From a checkpoint of a small sound classifier: widths [96, 144, 208].
Rows from block 2 of a small sound classifier, named by matrix and row number. Rows with one number belong to one channel. Each number is 128 + 32 x the weight over its row's rms, rounded and kept within 0 to 255. All counts start at 0. Numbers have three digits each. After the name is the row's rms in percent of the matrix's.
After each channel's rows are labels from the 100 clips, of 14848, where the channel reaches its highest value: "strongest on" is what is common among them; "peak on" is the class under the peak. Only what is clearly more common there than usual is listed. The data: single English nouns, adjectives and verbs, spoken by a formant synthesiser in many voices.
# convs0: first 3x3 conv (model.blocks.2.convs.0.weight, 96x96x3x3, each kernel summed), inputs 0-95
# convs1: second 3x3 conv (model.blocks.2.convs.1.weight, 96x96x3x3, transposed, each kernel summed), outputs 0-95

convs0.18 123:171097188112144128098104230137132137098077143114178086147058091114111076091061131107122104139109135123073128157187147133143123155094094151187101158106171099122137128168109153181128102168112090170145076131151122132209125156099148104077138118135139093130104148120115169160151155120119122148
convs1.18 127:184101185120130131064099074109148113108152219136115187173098140150118153109120169139162135142114105100126136150093120131106137139117163182153175120087105173168082070069129175125174174123132125086155076121148090138195128165143153135103109105112103110168121133133102082175090127105116072129
strongest on: /ɹ/; /aɪ/; /ɔ/
peak on: /aɪ/; /ɹ/

convs0.69 100:137153113150119090119140102101104119125147158157154130132116114077171131178100115115123092119099157100146090117101149105102104114230094140123139116167076128054073136145111134153150108176102071093083105130213146123155153101122162162131098214097088083113145111136083126135210134101140145130
convs1.69 090:095152131130088150112087132129110163115165099107046067150079114134162147171147164138107092147163100154166164095086093108114145097111129127129142119072154161113163114111214133129159116131177101101155103118204073112108124099131124120151139095122133140053181187144088118152129098092089061115
strongest on: /tʃ/
peak on: /ɹ/

convs0.83 098:142128122192168126149116098105127150120153069060169069113101149088169155084142129121132119137156103113101091148167133120145085116101136106208112150146129087148088155177061090170079120134159173135136091149111072135117127213088131135118073134136125105085112090131124044110108165129131130109
convs1.83 120:148192067121122102183141137122121189099104202192140100136155098119113106132069135125129106124136177131127132171127147158122117160170079118124077177096105124122085078189120151104193126106098109102167094158145107107173129191118118142122164065118120201106142116164137124090120164119073136125
strongest on: /k/; /ɑ/
peak on: /k/; /ɹ/

convs0.13 100:129074151135142170147101135139154123092154117136128096125079122142125124125117145078134101141114156173173117145144142152134090099095120066130109115155134060127088142177169255067114176078054162093097119129130117114093165158101102153060119153173116130120115102075171117110114132128098114110
convs1.13 111:159132130211131128127159140121179131156119194184140079118145100125120069119092115116156092165102140148164113179136158120147101179134186125122126098127154126109078120182143194107184110083123097112140099127120160139150215071197083141164122135109126159107105109159148155122174152066130140139
strongest on: /k/; /ɑ/
peak on: /k/

convs0.79 092:119171113119150117081136183115116092113113186189117115065154124146075100137121150094142123146144153103077079160087107138154103195091125051048094111124107108076108100110142124180115149111147066161119188145149153139128138103121165196096099116148143152139135085101166145110079130118179114138
convs1.79 104:178154149090121163169060166163152104129068113099042105125119105085138102116134120164110114157097117101098130106102144110162098116091095084099098167127064137183104111079074105139191085095105113108127087148156107160128120160197106143079126110108117080146115112158164084098133183105130144102
strongest on: /k/; clipping; /p/
peak on: /k/

convs0.5 116:102103138114163159090123115172127108089132179116093170083086107159143159124178119143103140110096209153118142204111184121161115130049131141128142104110088105115086118123192118167104111098100137100097135148116207107123170128149156084142126132124163081087095065215138120104096128140135135125
convs1.5 096:186074130144107104130158104087131118143124070169096081109095140132098105098102077196150062109088118184150080108100155123134120114160088156152114091127165130151084117179110205168123128100157103127139161131046128179117138128166094163135139116134107117077137144069112129138155186130123183101
strongest on: /k/; clipping; /p/; /ɑ/
peak on: /k/

convs0.47 106:094144094126126108114129214093084111085088163179122088161183101142093115165101105096137147114146059109140126109093106132180130120111119134095151064114063112146111130133137135153132172129057112080173173107093083128153169062154089130125166126176182085112119105151137068133121127123096099141
convs1.47 096:114118116098138104066088141115159139107096114098038112154057110088142105129127105111114106121135119153084108132114055118072103135098122120158141089066099139180174146099066189129211093132141086158136119141136132193171148108186135168096127098107133119138108113087131120139123155136169130073
strongest on: /k/; clipping
peak on: /k/

convs0.42 103:100078111163095121119139157094161150114109201148096138150185103164111139139092182104144118147121128142149153067129108138159114101096067136121124134070113151112126095116188111129126095144093128132096179182104142135074092035183151084137115103090153108168165076148171081094097114164145094100
convs1.42 094:133129162121164102087099125113165157109122108125146176174144143117086141079169120100139141191144144094078136119116155140163105119074113150167152097116176108147105121060053128121134164067135130102102113210124121078148082073058115088123074115088130096211128124100146097149112134118121116101
strongest on: /ɝ/
peak on: /t/

convs0.94 099:141038087158148089190164142136062187177136127129087117138113143136110157112152157122089161115194172114110105189101129085153103150097170129160134151117086131150099084112114148083104089116128135116071087127108132145092206162101116136179136171108135118107071098126113132112109094116196114129
convs1.94 098:129155107122168075173113145101106151065128091063137124143242150162173138122100124155150129118143184083073159145149132108160157145100109149138092166182109076121151125194120180166137105076095134093106139132146121139119179089147113155152109120130138121192121149165177109143117173097160120159
strongest on: /k/; clipping
peak on: /k/

convs0.1 109:073104093143116134165160111124117136152098163130181045141128106118171069104127134120123119174121142159130161135149061123200127184114141121174120148110152148156167120073117187099121122162133149053114153141122099169113105206043141087134141083078146121090093087123132116140099114128098120132
convs1.1 104:119110104131141098079148135164121138167119149137178152177114119141157040140139107132162123124108127116131095178211140183126125207191117115156137131110144141138110112169114228157127169131104136141172114095149113136117128158057139153182136151142074105153125137085113113119077127149146159204
strongest on: /k/; clipping
peak on: /k/

convs0.6 117:173135127178167105111099114118082227116051107108094122050108146095077148135090172155132168138181174120113160131100121113123096149133133122150135071133151125145179111094117111130154104156119086098113170203121145099114140144131129168122093177095125131171095135118118115107166211087144127101
convs1.6 112:136150169167072132108129124136074148175107150092110162051159130150098133172128099184141181161171162117122194153076122175150111131125144126163134079188142059114120135134085086131170123109148134121171165133135094100104087129111071117169111170132106097182157122134134160120114210090107139135
strongest on: intonation: rise then fall; /u/
peak on: /u/

convs0.78 101:137094116131139143161143056129090094203099166086176101177116127138147044207100096098150132128132154153132104121105104106123150167130109165167123108107130118112212093122104148095135091148109125124146082093106134122150110198113122153185179089096161088125142136057134137101122167124097106091
convs1.78 116:109137077124116132152124085082092129149187125127131073179179130103119094103061130175184092126168157130155153155157084103122103192164177116126093217101122138154083103159152108094154114144081108154155111154172103119140135141116158119160145121122127179103182122112126135134141188186174181144
strongest on: /aɪ/
peak on: /aɪ/

convs0.85 091:143127134169146130103135144133185180103102109138204135131126139097096122089119159106119075112112126150116119099145124144119103132122129085099143103195067113161145105190025133108141112087145115157136103148158144111085076176090154091082139085121145153100065109093135050110104161137198112143
convs1.85 109:088113188120114115125177191178115153148140166129221198121141124131129135107138084122113144128127118124100098114133142148139151184203141152053163088116133112140131140180145088123096194093111138098115211124111108128116134117044139194132155126146142158146165168133101109109126136133094128170
strongest on: /k/; clipping; /i/
peak on: /t/; /k/

convs0.54 117:148156103177133134170134201111131127079095074110196110141086067145113103092075097092165134116083120129105090163114127134195111125156142108087116119129146090134109180153122176125128118118116125122194146153120093122164174119082172217089134139163207122134081079126125091111104129122143138120
convs1.54 119:166142147151101096112154149110174093158069080100088100133118097123115110135150146191131150103101144131112150151112083097080111107097198113101072139184146124194127141163180146117190102147146121097195167160087090159151146117122098176091076172153171066094129104136107130114144174124160101127
strongest on: voice: child-like voice; /k/
peak on: /k/

convs0.57 119:156142140145099146165155087156146135154172159150161136143116099051208083084119110069160105084161143154066158170145137146141130107103148139083099133128112098118131069167118164112106148094114120101131128090028110099137149149123063152127137144135125101092119081127107100122186099135176198137
convs1.57 111:117183093081110130153109148107118092171130119156152110119162109067129117101145073136084096106179089118131038137151171191093086109153124063127130161113133102096112112084104120164137101128111098128142104161114102081120159135153148126123149147057091136106095113122136113040195142073169105096
strongest on: /ə/; clipping
peak on: /ə/

convs0.51 100:155107142118109065165128181134091143089088154123069067134098151161119116078125087111178120118113115120169148082132150120145148127118069138155154164054079151104160108097177127064158115178158127200097153118147177117138099104138109133155098164100130147065105116127034136126140114112110097127
convs1.51 100:145086170181155132145116102135140114157134103168097146152097133155184149128033133113149092129104164150132152164139081120161141071134122126114127093095152137180091139088116230172135121163220146191099153133136133136144196095122163143123131161139133124095184172099118115168100155132105119124
strongest on: intonation: rise then fall
peak on: /k/

convs0.32 127:117100099161144088144161180108151135159132136140053096105160115103127149159115133122132134122066101184145098125101111130134121108139138145129119112157061113145126106094211110097137137202134155130135170143105157104020146063196145106156157134130128093110118106196075065104107123137129094116
convs1.32 148:163081112100082123133142060100168112106129154089180169125153132102089140095118135106109122104074111087130139148092152090142099108098125125122095131104038091118085075088131130076082096100116110136115076120106109103141148132166135115127127099111101135096098085132121121131080160139072000145
strongest on: mains hum; clipping
peak on: /k/